A small sound classifier, trained from scratch.
Data: trained on phrases spoken by 400 fixed synthetic voices, 30.8 epochs.
Rows from block 7, named by matrix and row number. Each number is 128 + 24 x the weight over its row's rms, rounded and kept within 0 to 255. All counts start at 0. Numbers have three digits each. After the name is the row's rms in percent of the matrix's.
# conv: pointwise conv (model.blocks.7.conv.weight, 384x384x1), inputs 192-287
conv.178 092:170119128110137131112140159109135163093121136107146172185118162088127132156109112126172166127128123146114105120115100143085176118115140085158125061153120125139149169175102110102107086166155115083166129148115131123142108132143091142122124138143125124123132133126136133102150163132119108170
conv.179 097:158087132143127102110129120111090133135115119120142113114099201118162083134126080127133103147105119120144143103105154109139147166130139113130135108101100129133139173118131161159127103136121131097142122125135109131133093122190141131092168141128146116112109098153160154135173146144138113142
conv.180 108:135162144118116083129163121073133144106084131150116094146129163088161150155151111080089151126122149124114111131111118134163159107114144167166121098073162125102177135104129148123110113148091118176149153147087112138127105128134112174132139113132138114107117143154098127151117131154112138105
conv.181 104:130106085149105107110095116095120117146102113089124118113114123091069113114115145182096123125133132106094149130097157096169122106105116102151137170132124116132114082134147139093120151119144117099131087149153128078130124113096102085139127123149156142128090105104126129109140140125119111062
conv.182 099:148161138138135134113069166146226118143137073102147125102128113129139118154143123132136102088144152116149123162092110158107119106128146230149180102111114133118161161127103119109142160133111138115108128116134183104122100127128157108129158160103133144109134134142122157123128135119138125143
conv.183 091:103154121146119132102122068139126095098120100120182184127101091070121131118097129128105122116156137080145168087137141120085107180127127133136120163097141138185121147115142122126140141115137114123146133136114156193154156097125104107117126109143092109111130161147165138126099146098125122132
conv.184 099:154100165145099106111199167153156117175067114132131132122109139121126097141136136125137093075130137124190155143160118149175124112145097128129116110167140130093106096158116120102136140109101155114153135118122125120124137154145109117146085137068120119127124191184143104165101133120116149117
conv.185 105:131136150098123128102137099131174099114116100164144155147132157115117150116146110173097116162133122131158145130152132143132111138138086104143155111132183133137153167131107161116148161109140137112108114071126141127153158108132149144086132114133127168120149144087106127122160082116155109124
conv.186 103:150130140092150161135151138169122147107083128074107100119084116123134141136153106136169151134118147084093097130144091125139139118109142101120124160166128119124135093108091120125134127124174122103104126118103095112151155116091148123136142118129146083116160147110094131148099142143127098125
conv.187 111:116153156098124158134156116100124090127113097143128110116116126124100108125154131104130104122095107127099148194184132139131131141112114099125106134126100114150149130089136141130125153122155166102136125124112145165189210162130072109133125137078129145123095060148108118112132147118104122114
conv.188 105:096148181180143148160155103138143144146128116144176128055138117118131162112139102134125160159125125127148136119157108112148104112123120143073142109086169117143125107109139132126166147109148150088083145130118107152111157111146182101114107081121143112126132145120124077128072194129121153125
conv.189 103:126130155140151120122143127134105152113108136154173149111160175130122131106149101157139165154124176143175126119153160141135151153150143130122184107126155139147164139160141101113133156119120133152124097135112148103177126139127140115103155108117173089155114073148157155130131110086112149187
conv.190 107:101141126110166138133107146171134095158172124084153180153125127125124165117123101113112169123106132143138124147124136099160111109143117127134089095132098142108091105104124108135131095148100130072129147137137124146110118102165150107110079145131110116114122163099118107098108128102090101138
conv.191 099:131127119122091131101116151132155146103078149182127142164116156136125125107165144173127116125144138088149119134103203138120134118128114157106108154106123105126139165152107128120131120134085106088136141154143153092102154080102125111141126134117105148090122173135112117111173106138109145145
conv.192 115:114083136132156087156119144145123152140115167163133150127108171125121167110131135181147110110164112128082118120115116126108135120148129138144131107125102116158111144113151177135094113153069136115130166083113118127097135113117095135097117153115129151141154115101135107133095119149134072100
conv.193 103:124121131115145117127125078093142132108129111124077106097150103148097102106127109154168131148138134154104113106114148110120131141194103145109117148168177144129098126094130112109126121147097169072119153114128123141124117089103129061140115125136140121176147041096177154120138097116120113113
conv.194 106:136133129109126098112126120090142095165160119121088117096156115103183114159108133145081133131129111136116136161120146137158160135113113146123140125137176147137145129150113125128174142132130124107137115153112124116098117165102128108112176102169128140113086178087148106104101089108173163109
conv.195 096:067127135140184128115116099139136167064122085141139085109114132109101117118091100125127143144126083154110103133126158111131170123122130120133112084110128146118132157109123100111097136109136120154162155110085110119105145191158109159124116139095142112179094149111153117096110087113115135125
conv.196 101:138118178141136129113103043064100130084117136117110101131188144120119116137159132108075099113138129158097128151121132111097145145134091125170085164143118101117157102138159123177136148120082118112118132138133067102153113092119130143079112127136116154153105131156095133120146181125135131140
conv.197 104:108090130157123112114110128108136125147135114111101156129156147124144058123103104167090125163180082120119144123109124150088135150117132082182104164091132120102110092123133130137145093120108147089140138137072055127159145109098150122110104118127102128135125114154143160186096113125182097134
conv.198 100:120141117144121163155136119145174124133140112138126100122078112078109128134105122137122099090191132154179132186114114108176101160185099132076155128151128155112138154119110154125108145111152147147094104121139136105105116174122149117103132152163134142133124119159145119103106093165110082127
conv.199 100:137138139137138177140111168132115112107132129101120127092113127174135146121106135071151146156164154161119141131157096144161166075128185094130127128162130130091131126108145161102154155090128087125123136104100137136153152152137158142148114104123094137147147136122093148079127201152142141124
conv.200 108:124125109123100164126168114074137158109184140211160122089132120100072142125093120099125121154109153113139156160168122150156152126140122122135149122135132119129102149125122147128127134115172129091141130142122122146143144174137123092118123132129139140146164134123142140139120122072149097097
conv.201 094:151111148100132110117122077168129121121133165128079119128142147113127167134124110141129147092127130113116137085119093116132110142102115106139170115085125126121116095102127113146122130091133094100124235100121129111102121150183110097109120131149114161121138122114102126120142105125116166154
conv.202 099:126105164093127117094149145132146148153135112116145134160074145136102151142120125122129127155141143108123108083142184135083176132070120094132130098084145141119129119123134210117076103136173155176114122163113133117116109129138078120117091143115113109130132095099171125126158156150132100106
conv.203 105:149121138132124119095122117117139106155136109117081151128158106156141115134125160132114116157140126161118140123117122126122102107112120111149158091083072107112152121138110136107136131147131147128140058154151091086163143124149136136142114105148170122158145164140095176124130163112138088119
conv.204 098:140165087168141135172107143146160112164131114107202162135119126167153133123143136154086144144099131118139095104134160141166116133095128146123063118120074185156154122153108127119112154112111140111143120143142145144177166093118109140095152126121100126149120072139130109144137103167133127094
conv.205 093:095122113138176108128130150189156123172087127112137156128105119160103109181076104121122117118128125129110147145137078151081168095103096136150116121147142176117101154124117159080132144130146132060144122101119149180141137127166135145156144109123123108141107161152122129145192106131172175131
conv.206 099:096154099105130104123158150107096094151135133119138133124139143149080115084121148141120105098113155092128095084178114116124131147121159130140115132125128154122143156112109068156098131089106184089098109134139095122132143102164107140130123147165082140134129114130109122118132145117110119118
conv.207 100:107103129135125138122120146139086161103134126129186126088116121129142106107163106152116130099135140130123151089123184106122100093107130102122145118114092152129117131093092156152107125140109107158067155166121131118168116171084150130130151112181148136120167070132152128146150159125108117146
conv.208 100:082090142125132130131163150101167157150132105092163114169141143141098090151119095150143086158135126122117153100172106105130124120094127164147162138098144122138125150121122111138116153148134088103075118143152079104130158138161133177120141133106105126124137122136109117133159152164117141159
conv.209 096:099104131108154131172137118071148104130112125126137156099152086117146133137149133135140128148145110135178114075129130136111152118122138132134131144147122161114103124155129121161121122132097129099106117118149117093149127129141111120104112112135096138112129115133129122126165115147097109104
conv.210 102:146131128096084135128152113106125119134108109159104126145111105089099142147126178129125123121142084107120139123149141126112114115106108096139124117138145118133139140139101126138107129132098082122039128139069154133130135126118114128146124127121124106104136143127137146121105149111115124119
conv.211 097:129109159156103118107132166122108132119104153149154114152144105108130138121096136124134108131135124104146120123080139176093107148116103118132117119108169149116136134124145142139144087114119146152117147131126168145134169096111137129119089161155177126146158164126163163144157086100122140091
conv.212 101:151112103158106124125128142070112114115131123125082086102127155112114124115110158155104092155145144094108103146117131094129124115124109121109134125165139113127141106104086152137101193154139135107127094126130169110107111148123135148160120100115153080101112110127134138155120143107117137089
conv.213 099:140132089110159125128129110106125082145113097131144100126085122147134116165083117113101101136120108134110139131125112130147100128094119125106125161107160142173112112137104114129143114130163130117156183111070131122111116150118113153118113128080125122174140107128123129128157122107149122114
conv.214 113:135120135136085116115082101148133124119147115132120144066130123161138109130115147156133161184083105125137160128123164116107137102108107103132203124130099125192106111107140137105111146073109156162140115150136110143120094167103133096125138122123148156159120154071112115111146141158132104112
conv.215 094:135116085191109154101088129113136137108153131093133128106163119145157109134154128104097138151131168121117141142148109140119111101156156129089131138109124155151125120148127162145173146111132117120096164119132101134154099150166129093110159155118148114161128128096127149114088122093098133120
conv.216 104:125130101089130111136200167107143147149142113141174111147133128133123161110099074122089113157185162099124125129115149151127112146140105126118149111124116131123108154067111138146144121122155129131093123139182120130143127131110141140156142124132126129118150133139127126092114167113170149148
conv.217 106:133144122098134083120107084110124126102165145080139124115097156119133104157111110101176178159109119107140098153136159156149133106110141117108137113128123097139117106122092099121105129107120137114140139102122091162157115162109138144152109135117068111081108145120102083111138093171159144108
conv.218 114:120134093118110130182136174124147118143148161131128104105133117118090127121101151140129120130104118141090126121108087162124140139100096126134116168132128104165113103146129112110126118127142123146120142133102139075130114117136139146102119155130112133149112125122167124179126168156144118075
conv.219 107:123133107117125114078122101157107139140146119079084134128132120094131101114107149109111089098113135124125127115103077121099112102097117113091167112111097116113115153109079080125087105102110078117158159132167114104097103163152134112081121126105141136141124142113147154147124149127119136188
conv.220 097:117125119086146131126164123122091149174183149142109073119137106105132130155148106078131171171129100117124158119140135110102103138141129148144152099131156136146136128156116155168126110136120143188165137156113095106135150116106074122112152111116144175092148138142141107119119149147119120117
conv.221 093:136119152160109173128097174101128119124166097115150145161113077101125099119100157151109135137142122133111170144111080126130173138154093114100152096083133138127114132109179128118127146145102115118114115147142121131102127105150168115134135155125116109156120150139133195099100158123134135138
conv.222 104:113119126120086118088104117129105096188067158127139133086108063150107108118115119146129163127135136128112117151119118164115123108164150161134112134141079101117123100098135168118114143067099145115138167121161107121174138133143094108113129103154125098137127096118147112098132109156164113100
conv.223 104:143082116146119122148119118115143144139094107175128101159110123122089139075170110086098123126145129110115108144121150128131160130140094145109160155076100096177127136086114109141128112110165156131102116147153111149158129142088104130116103122104089159127141088120145107156133093141096140115
conv.224 103:150130170105139085138082117105065115138125160091149109141091121121190123100126103128098095122101077110137112127120196144111094202100123154104110078176110123137168144100111140133119134141088102143126104075108131116125127101154117114121128129144132149110140149166114098115135184102124094119
conv.225 093:141120164103149177086147106140105102124106144145138148128092137128142147125179115129135139157122122061146098103126131093096116131099134096145152133100146083173115122076125115104129119130092113114117081123135072114126157141110111165144136165094131151131135116118159061097121154141141114109
conv.226 103:156105100134124166115146132115140158106131075152151139168126152148100166143097098152113121121106110143121159118112138145145153093134121120121128124118111135137115142137105127116154082093138123114144133150120094152119127124121124134146124093150141149087144154095118144091175112169145106117
conv.227 097:080095170108109089142131135077125076094121097190134132188137120151131135127142137109162116114107140130142164099163166155117124161075148166190140132118132157112136122118138132145130129135151131138123088121142124088121141120133086126133158112132163082116114123116062101151153145128149139118
conv.228 109:150116108116103161117148103121098152136134166130122142141137140107094147139143146097124144107082133112126154140109137094127130154093150198119131142121185141123147123148063155108112170114159114166160153120106118099109118122127154105098154103110147131165126122125180134159121099156115129133
conv.229 101:105147097114121155124164113104114140106139096140164112109129089156117157108155097189129123115162159156119142124084112107118138137118121092099131092114136137137152184123144123164112144116154121077086106123111111167110085138107140132117170145141154181124128068101137157146124161112161119064
conv.230 093:103118105161142106121147154105132156094132084133109133122158129179172131126113191127138151106087131183150125140132144126112146156149111099086084102102138081110127106141082101126117161132112127094115175107187118102087098111142118165142135151119100111157091169108136168128141136138098081130
conv.231 094:125125119105113138120142118117143150114086141115100108114110156137131171124167135128130134150106133155130132192124090123089113121160146111108148166105135154159129136137141155135102161130176093121103141115105133094139137179094147141157137108091139150141116121141123113098165129103144141147
conv.232 103:052161139101170100122180129101109106100116117106176140132134115100129132097125159108078080109139150093095123113094109113175108122120122124107121109194148133122113153113100133158108131089108129153115133107096104140083127114136132136133133144147092148138145166095115126107127137107151118116
conv.233 086:170111130079164105157115139109172150116107152120119124102121112097121130132126128120135143177150148115137114098122085154126148129103131099107113099169127141110168153104144122157091124156110128095131178147121134079090085155144116136136091112124104138118118144162133115105136111097148079121
conv.234 098:101113135124076113108098113109106096164139128157115156147118118154136122131144110159113159125098124117144127079124158081139112125143116123126153124134164123082163114103090187121105117085118128155102171111147113100171153109135105157115132115123127155082131119185134129124125131117147145117
conv.235 104:113105108035121128134121123115098124108129168112119161119136092099150157092145136109135123154105193145099110110119113160123095131111194152173122156197119080129120149130095115171140117157109088153104142148114142130165186130132147125160153131114152098160107154129129126152091115124118138089
conv.236 105:155140142139130107116113101161153138113116156166092156097164079124084131178114133131136129125115140093147158124088093149119112147103122132120123129092110143169145114131145107091136126117135190095133126082109096081161123122076129122148147118118141154151137131119119121144108151115159146121
conv.237 094:112114106124119175119127112142156116074118101111171146142111113127122106108105165116131079155121120132105098131130157129120133121107131130120138171130142095158111124088151110130131112143147174102128130113128138136137124129113120100088172133158114098151091120109138156126106160130123117151
conv.238 101:132148121097098141153088103126129153194105109112186129114112138114108119135105097131146140144166164117138161116130113084115109091120104111150124132106134084129151142189073144093130137072134150140103138181147137117142091142134108124117159104150144084129110137079132161137145173134115094120
conv.239 099:135158202099089130167133134150124123173129179165114154133115142103133108135119152134144130135127135128101128130104134147140155109115104095151141082154121155100077141145127121111108070138121132123077136093076117156119127122047152133083125163128123175141139142136153091134124135134141102104
conv.240 101:092109083142143086163122077109078063137143080121064129117106156096159140117158181148097104126131148112119066097133116139144100139078129101139155146172113122156113122138129155105120096113124101172141123142148113135089121125097087156101109154096141123112145125122134091132130098135133147124
conv.241 098:139117109116086128109125113127139102112152153132123158121092165150145166111166137126128144143171158137135107112112112119176133155130068159155163165120116123133130133122105142146089123131106137138102123138106144139100157119125150130171098141124085133111180107153119118130167091127170109120
conv.242 092:162167170101130125124144108128120125074136150126070113128115082156074130120126119139142116085151162132130124107158130143130154107096150104151118124093177165080095113137156115113116092138111118092086142090117109146161127124100136146121149128151168124094132114142129166089137133139121137142
conv.243 100:137115101107145140104140154108120134112126092121092124109139125101102122169145120150150113115151114141172146121098130148186132125137116122085125151131093130144097144150120107159112124130081117150114162111117174094133175060160144115138126153127147136125149196105153146115149146128123140096
conv.244 101:120164127150095128097095166151148107121135151145106117151155155169106093148150125119164160120125089139113135118131131116165098135136160175118091116095127122158137126152154137096125111100173129125102109098112126131129140144160111149108167127088124122162101104170108123117151097073143109095
conv.245 098:121127122106119127145162092132113171107131127108078090177121130161141067121123169084102155131188151085150114124164095134119124111148114106147093126131144127113086149136102130112161125131126145134117134118160111133149132159110131087136084167125137093077137143150070114153125120112159168171
conv.246 102:134147118082146085125119123144106108084142128135151120131152155098124169128164129102113153150090117190120046152141100138142106141108135126130120094133123129106147157160079100127100152143166130055114121101099127126135186119169092149099088124104107080127152154133139105141121124115128131187
conv.247 109:117155126133131065131110144134085155122142129117157155150143129101117116129124147132125132142090104147113064147129134146149128134137131136117105092129111102096140085114121150115131119137088124099167123095120079127142105106147094107128125133135103104141161124086117133185140177142162128169
conv.248 095:137139096139107096130142101069145140115133090134097143135128179108132158140127097123146153117104112135130102137135109137116134149120135139138084111101130139171150136091103131142115130106136167105142109101080060090101118124107099123150114142100153121117114124135146097099119124137162134161
conv.249 091:107142140123195103133122128171151105148115140165134129093141151127162145117082134149104094131147097135077092100145162163130091109128155121171152087133166160155122107113115149131178127165120094119120088091151147163118127131119138104098099174146157127112127148127070131150149145117141142110
conv.250 103:067158180144110130137164103101090116082086119142139150145166139140165114115107112088089113138118147111160162139097105145121136191130096122151113114094134132154093137113081176131149144103170113099140145138133157145133141139114116137113144103127141115102148101188122083159119097121153094140
conv.251 104:174143072133109135107079148098129127118120164119080174117152132102146121157097148145136139157105097122100141089135130108136095127118128115109126124131120113115144119098165081135129126145110123114124100134085142105122113094109151158149119110119125135120091117088102158157143102128118111145
conv.252 105:121120148117129089076122129147140099120156088138100134129135130097092117139129148093128098122129151139121125106090113149156102129120140123100127115105121156083108120119139147154163128117097125088122143145160075073122152076126082121174126114141145116099077105085094137118113120144120139105
conv.253 091:116123130134102175173123175137168113164142139112090135107096158093073133139146117149147112156172143167104137070101105130154132149146109103146127102150112105089126148136129160121121140190119138134111158132142121127112153127163154165112127151138084129120082185130165146129073118078126172121
conv.254 093:143107131100124153127128107116117147077159143153217120114170161094132107125120144115139141171152137163085107130144154166145129152152137112113145164128112120139146147151145147127149127129112113104115127140145116142117162118157115123119122148136100130147176122152151097119121162128140118088
conv.255 099:136094089119162117130134170113133152130113094100163123139123108148174116146111138132128088127117108122084090102107115175156112138125098134118142107113137129128159127092131117128124136101123163150124109146129117117097098158109130121124124150113127158102131145085126142103149080132103129114
conv.256 104:149126131109142105108097145156118123140146087171161116131135160160154117112135136112157150141107130133157109138131099118138106130113160078104143147107149099108155128159108129137114114098097102118094136168134093133094107123108075135140111145147146152109104119120123147121113143111141108159
conv.257 103:115101140149156147108124121127130175124113135109152095127158134123130156102137163135131115158167097139149112095119139086172134141154142137095075131121128170068180130138152116120155157135148114125109077136135114142114093123149152149131113162103138148132136132081114113153154169139112132147
conv.258 102:131140092139146107138137096126108136112179098118086118104155101186120090137131134090113106122123161106130103150154117116198159174123110139074188106127150119147120107101146110119098145113157105159163124080160141088196073075133122155105114122128125081167110104130103103104142070120094142126
conv.259 103:144122190138119181097091158133124161147153139142169108082133116193140132148102115125120194140124133138132137155127202149118137141124102130134115124132119158182125133126129134109171130104158129136096106135127101152088138200123121132155132151177153141129106085157144141097122123132107130128
conv.260 110:143147150135099138065084147163127086122145085112136093137146185120092126117147144141106132139129095094081116116131147111125125127147147165146167126115103135142091159133191150165116129060141165163180127115107116115169129101146119137155128114121161143128093105102119124129140155131146154111
conv.261 094:128117120161094112133136119187169121137151137133092120123147144099138164096117130105152138118102105122150116132103109127091131077148130170113133141168085122094160126116125114135102124108084117132136101110172138092113098160058131084119124117109123143127150115132137136116177095128114124121
conv.262 101:138139155134116108116122106131118108118077059140156112128146123127125109123112095108136180117096073117151122100135109146120175118133134121146110137113161135150144143148097100118108149110118114080101136087116111111151132151140141164103105137117121055141090109075111145165104100129130145128
conv.263 112:146161158139132129170107142092124115118144122131144144148091129115107136145123148139132133089122119095127124153144099125154134123118105140133110109145083100125114161142135127135114105116155108138127125166092101124173083149140135126136151131140118074154100089122114117182142137098118160154
conv.264 101:114148115134117096113157135124108119128100143087082143134092140121125131206160121137125095161149163064098090174126106138108161125169146166118128098096097114091128098133119119138143169101126126109164110148133136097100135132149138120108148114090102135111063190119117141123091098130130130134
conv.265 096:135120117161089116086177115154159120084141055116114083149137144063102105132144160182117137107165127108131128106121166150141115127123115118100130128071129123130118129150136129132119134148093133127128107138153154127149129143144140071087109154150137141110128110108112127151116134116121145130
conv.266 107:131131161112142214116128121121112174118117088105185099158125165124168121140096107118141123132124113127138195114127105109144166117141119119144114143126153172113124136140116109141100101068066142077136138156129097130186142097151125139127056112140120134127111138113157128111098139099137114162
conv.267 110:116158106114121106179114147145179119106123136089106182113150109121162113150092125109139157116127157129119125127139121095175090132140169097165093137146127127126114122136115144139112136145123172079134107149103131122131158145152125091141102110132150150129096126116133110117080131149108119125
conv.268 095:092116098111140161161101069140104163106106135166139117152136116124130118134121096163105118128144136119103066109127132148157111154107132108146134104173090138157110114150140189153112103121121096166140112133140118140115088104170142164140134110107162091097124105105135122120120114091122138123
conv.269 096:122151125144081167146162075082103125080143100182184083106077138085122122115091121119125123110151148157104095142089148152102083117122111175156139106124145148129119112099140096142119118134116132144127103155128120143144090104119134129129119128131109122108127114110100120117098210095170132091
conv.270 097:130146148118122092139135150130126091142105158123107149144106119132124137092123134169108099117127125116154136149143115144123141124126125123131131133131133165110134117147125097103155224105087156142137162109075132172111124111115098122138119170127138107092128082073112143110098131117113085096
conv.271 097:136166088085111144125159151121139211124127125128119138117114091135122101084156110102120095149141151122180073134079143118155165116164171098118145127153085151142137108166091079156139144103113109121111141136136116142123144150127122159095116128148132125158107140146095140161114088143105113134
conv.272 089:111089121106121121092123097110132152128074137129174110138110159109173148111146093143137128134130083170112131125123131129125153086191151157175142125135148121138141136104139128128134138135117107158135163116160117122132126123090131115143131122167143123142121098122138136109159109172137122140
conv.273 100:150145136097092101104117131095116166129136142101146105110166130110104170149106092139137111114114136098112140086123108155116148148133126102111104078101149119122149147164090123115126149132159098141089095109135105133126127128074128132159204143175142076128137116100123109134096136157081160152
conv.274 103:137145123097099085134069150124141124120123103120108174109149109109122132091107124117130121140106168144105142125102141161141137112124133156136157123134128099120092119104110122153137109138111119170129108179141076106091146162115121196124119127126118123159094131157100138091123132077145164131
conv.275 084:161133155136143174139118132137105099093082148118133128072120154105094145102175123136123110119154109105094138120121102106130124123112113132115125086142134095116152122117142119071101142126131153147112084102138127145143128126114091108063135106082143131097094110149126141127127151111097140089
conv.276 102:144172062115087138169071159111145116189158133105108083111135191138147145129136107117128115130130143160121102088133145185090092140145140098146132161149101128075121136175107096129090109148188127168160141161146112124101171108146145170131111122103080109101133109110134137124114151136135147130
conv.277 102:124135148136131131128118121145108103101109117161097117106155075088142101117122111110148149102158133164139181085122145127142152132079102116088177157104140096114127140123143150081110148107146115123143123116140120142110172116155124101078139113072107139152151131138107135120154152115106135083
conv.278 101:130097137142127127136132099138099098120124142163102153147168141110133080127096102101134102075139136149117164151136121162141119129165132132122141172147130123132126151128119167111118115104103096130114127151115131116114088163169159135127127176137096111138078125171138131109088127127139116136
conv.279 102:108158127142111160143113128117102148111131101103088162135146142166179160142116133169126146157133136139135133105140093140128108151113128108114150105141129120099140136087149106130137154108125147164118118071116162139104144133107120161103130112130194147149133139120155117137119170117085155113
conv.280 098:129126150130130173128118174121170080130117110117078145087117116098089124124097101103151170107126124112107095144091145116091123112085143171147120101125133110086134144107142148153124099103144117117084161107126107139090096142113098160159095113088128091134111141129115134125115091141150148103
conv.281 091:117093111139102122124154118154129164144113138118117114140117097166130120121134113123120150129144112113152149117161105129097067125120134178134109137117079171123171156133138129139147116142160124106145152118138126130110156135120087082132110140161142091085161126089091101143126144138126160120
conv.282 096:152115119151100143098121146131142110150118124131142109123130135098145144110150096135170130126142096148116142164159146135152144133171092123145163118123133131108138128160147144162116129107114142123165122125128197098116147161086097133100088142091144149097121103116156175081115154136107107144
conv.283 101:082111135111093131121119121134139173137139135086097097102070125133141133129158111130092141112137126098153162075088073114157148109118116148125137119119127120143103151103154125086115132087106091159140126131124145157131126102120138135084108147128097085142133111126101129168137145156136104145
conv.284 105:113094126098101144135095138103122137123108131109101126140148106126162130109103113107132130132112138128131142116145125151123177107104149100137142155134147152148146124151135127123155085125115121142110188042102135132119140154171130087122069132118083136132103083099156131129166130105093144092
conv.285 108:177103110150145148116176096145118133121153156173111101116118109163123120150153155115137123130144149100073150107077105159120153116130094180132141131121116114133102142140124106117111117150100102125148124117096171099110129125131131145113116126121151126121134096098063138134133130123134125101
conv.286 096:135184154167143107121093161075158101114133169122126132113161110092143140158122121168119104117120104089124097154116121099101140110153153138144137117127118145123090141103072115104158168111164106096119134134139139112147110150132136121126116158076141119141153113085152121115144082110105132155
conv.287 105:099124108153108116110126121101109100141142116120125108090121122130150143167178116148156157137114095100164132125107098086135126084149130115129107129116103133092152106137126139105137141113093146110176171184098136159093093122096144111069120128126110109107124114172109089091148134145096114155
conv.288 105:136122130134132139141123129169141112117097142114131125130142156139160134113090135138125133130154107107117131165111166128137129106164154138115105108162134138156093108100112124120153089122084109157104125151155070158160133132153089108149147150152079111083117139126160121142147105112100098134
conv.289 092:133121159120151124130163168161162130110118143109109150139085124103161094097127114102121154121148119131095143126108129144134136090125144133174104150149119166154135123209115157135116150129126119140127161121140150078119129150113120158147113161125090116123076149108153129125078082131128142116
conv.290 102:107158108113134161102112137151116170139136150128130127122129136115102146128149117186151112110171146133123077127122134129099133115110098158121182151120141137146131144170176143118131133132133107107131188136145129113100078121094101127100116108113112135122147108112106157109156151135127165134
conv.291 096:143119150095147139128146132111145105128112123143130150122123143116117134094125115124135139099104092119103114135090139202144140142122122184093124160140141118107082181124138125105107109119131174072164143150165133128141147120149112122125130097148117111109148153104101102127092070148129120152
conv.292 105:131197181129143154128128122137148137096159084221129119139102131100129087142095152127155128122122119110148123170138095117144153161149128144112112114104121153131140130122146153170104118132091122130142117125095136107092092121158109102110111141133152143167137110114151092163103128135103118151
conv.293 101:102122064146105125116094126143142147118124151128124118117151156148089124116080129135110136111114155096135134095149121164111135118159159132142110143147141111171126129095132127113127088086097159151130131166104131100161144124153139087095134094178159169124129085145095110143116114142165124146
conv.294 097:147151119085147115155151148107140126115149087111193151083114133143107168153124138108155190103096129113102139111177167152121131150129141139136127143121111128158147140144166146127113134122138115157104113143141130171117126143123100091101151163109112154146117145139150156187120138138083120136
conv.295 094:140136164104143098091116178095128195118095114142172083128081148113151168148164157101166106133141087136131126112131101106137138141097130137126140139166168142148104085110130147143098109147131110127096087156092121162116114147107144153093099106130127148129116123127096065120126112122091139174
conv.296 097:121139149099101113139105078144129112097127149136113134152094119140134131071114146126103111123136105104132133105118168168135093155106152096103135093134117128138115168114087196157154169129107110107100129124109102122135128140133095173157152106145130098137132080147113127140151138087121095133
conv.297 098:122066112144115160157121115168143143113145168123110121089135116151140103146077118125141140129139143095154103133149094143162121122127116103098133146120118120147137127113136150166120154152135149093134137110068105096138160145119091156130128097101108123129126132134106162111131135142163111125
conv.298 101:148146136137155155176116148114099168145094154115163132058117087119122101134133082134136134142094149125122141141122156151132170121080137165148131107191133149097134143089127090135123148104151137101150084177135107128154155137121071074121113118168113153111148113101116152148104130156143115142
conv.299 094:119101084106199083112086142130094119156108099100095160116078116149152110135110110126097138164123146171166149102151150141101109137197126156114175102124124156106139106112154130149116178136145086112136109127148068123120119105152097067148140093150117117127082151136109108162135148127139128143
conv.300 103:155092103165143120169137144114110134126102098111088139101144118147107113154142130124136125134098108097119104135139122101087154133156134127122139154104124105131199113136141105160105121152136143097108157140118108128126105110143077119112114129129098086111163127142144074128127121091157102119
conv.301 106:104098105138101113137127148115135164129122103155118136129100126157175127105134118150066118150132197159117071121127149098126128123138116168163140159167141146114145135096121121112113134117113098108115092133114094134143133141141108073124130159134114109091143161141161078100110143101121101167
conv.302 101:135155140151148156111138103095100148143112155129100134113137131092106143114123129117163098168154077091131116155098076137092163111132121125123104131109109082153097114115121131127115162158117132159114112154092144121160121083101130159113148142108116094111154142133151156120109169143174165164
conv.303 101:110161095107154134148168117130118125100167079135163113146104129125140096128140176123108086126087085140124106122093121122113100121132157093145136120175159140130101097150103112142104127118163103134185159114138130138123137135135149133155116109162128118139118179136105106100091074109144134147
conv.304 098:111120076141114135121126134121121120128137118100087151107103117113095133097167105180122143114155089119171169105142158164106139161146104103141122145178116143116138117157145126132138135128151148124122132163095095101197121107132108091122110102179080166144108127101099099152150144130109135136
conv.305 114:142117111151118151117107145133105119187091140108133128164165142159133121130122107123105109101093136108138144155146124141183129061129166111129124110171129155155099138146124183131115130157138118148171168141150114110137150149153112185116124141105083119146134143126154187120134137125133089113
conv.306 100:126136150138139123146123091132134080123143113089073081093135131151127138171130169133139103129166142164106123227171143108171150126132131130128120152139122107148133128158159130092112143133110149093103135159097096069111131080135124090120141145133140169128097155109096100142116122107155169139
conv.307 103:146113139082153136152093093151097178111168135161092164114130135149114130179114160192127107163164150097097153103140160136128152102115101098174146107141129139107143196098144139110120150150157132144132111091181130161100111138149113148120112099153115116094166083145128131127131125124162092092
conv.308 099:152118153165146091169129163110122113123158116120108125118110087188164127093116102148119158158109124133104155183123137139140165126128160168113086121134101132103119084154086128100136114144118098133110156098141150123116166164118136117085128116123096130099122139102106102109143118178108152140
conv.309 099:101115089107143099119154088125160112150117095071121116097140158164118133116113120125095160129117119152121156132120143081089170097137125070138174110108107148144135134164149120118127164192124113133084183155125149153125127107132125147161117109124146101135124129137124091108128136152125123168
conv.310 094:115132087099130188115145145142142153110149140142138156156130102155153181136122109145117148160125113116117097160118169136088132131129126132170136125121121138121177151052092105101097148114159123156115101089153108112105094130128162095141111135142119164095107131108133131167154122152128111105
conv.311 106:162103105122194103120140115114180110068160116128098127141126113115103116143107124114143095095146139141144092146093125077120130126107088148145151128091097105128104110178112171165106113101142153124140134153101087136146088134126121139147136111151131168147141128119113126136095161148113102156
conv.312 092:118138144090133115182110113146106132083123129146117107140101120151159106143097100139124094125127120137113101134095105134111128111138139139139137132123148133155103169114089178100125173145122178141157154135135122141081172102091153151151143119148120153151153072108092132112129103105133142112
conv.313 102:092129119126135086113138130077120102145092097095069110120075086173147109098098134099164077142148166146116096133097100141092107108109134096125093147108152176124134135163085102122126140128139154126115149143118110126085182045104118112115134160124114111129129098089135144111160133115128148152
conv.314 093:122156113111162111130141122134116108108121148157142156102146148111136116165080104120102121185136149119120132073118087131105110133122111065151153114097107152110140120109129159158109135140139115076123075125138115122089122153104107135099164158096097118163139155099096118088131089149154125145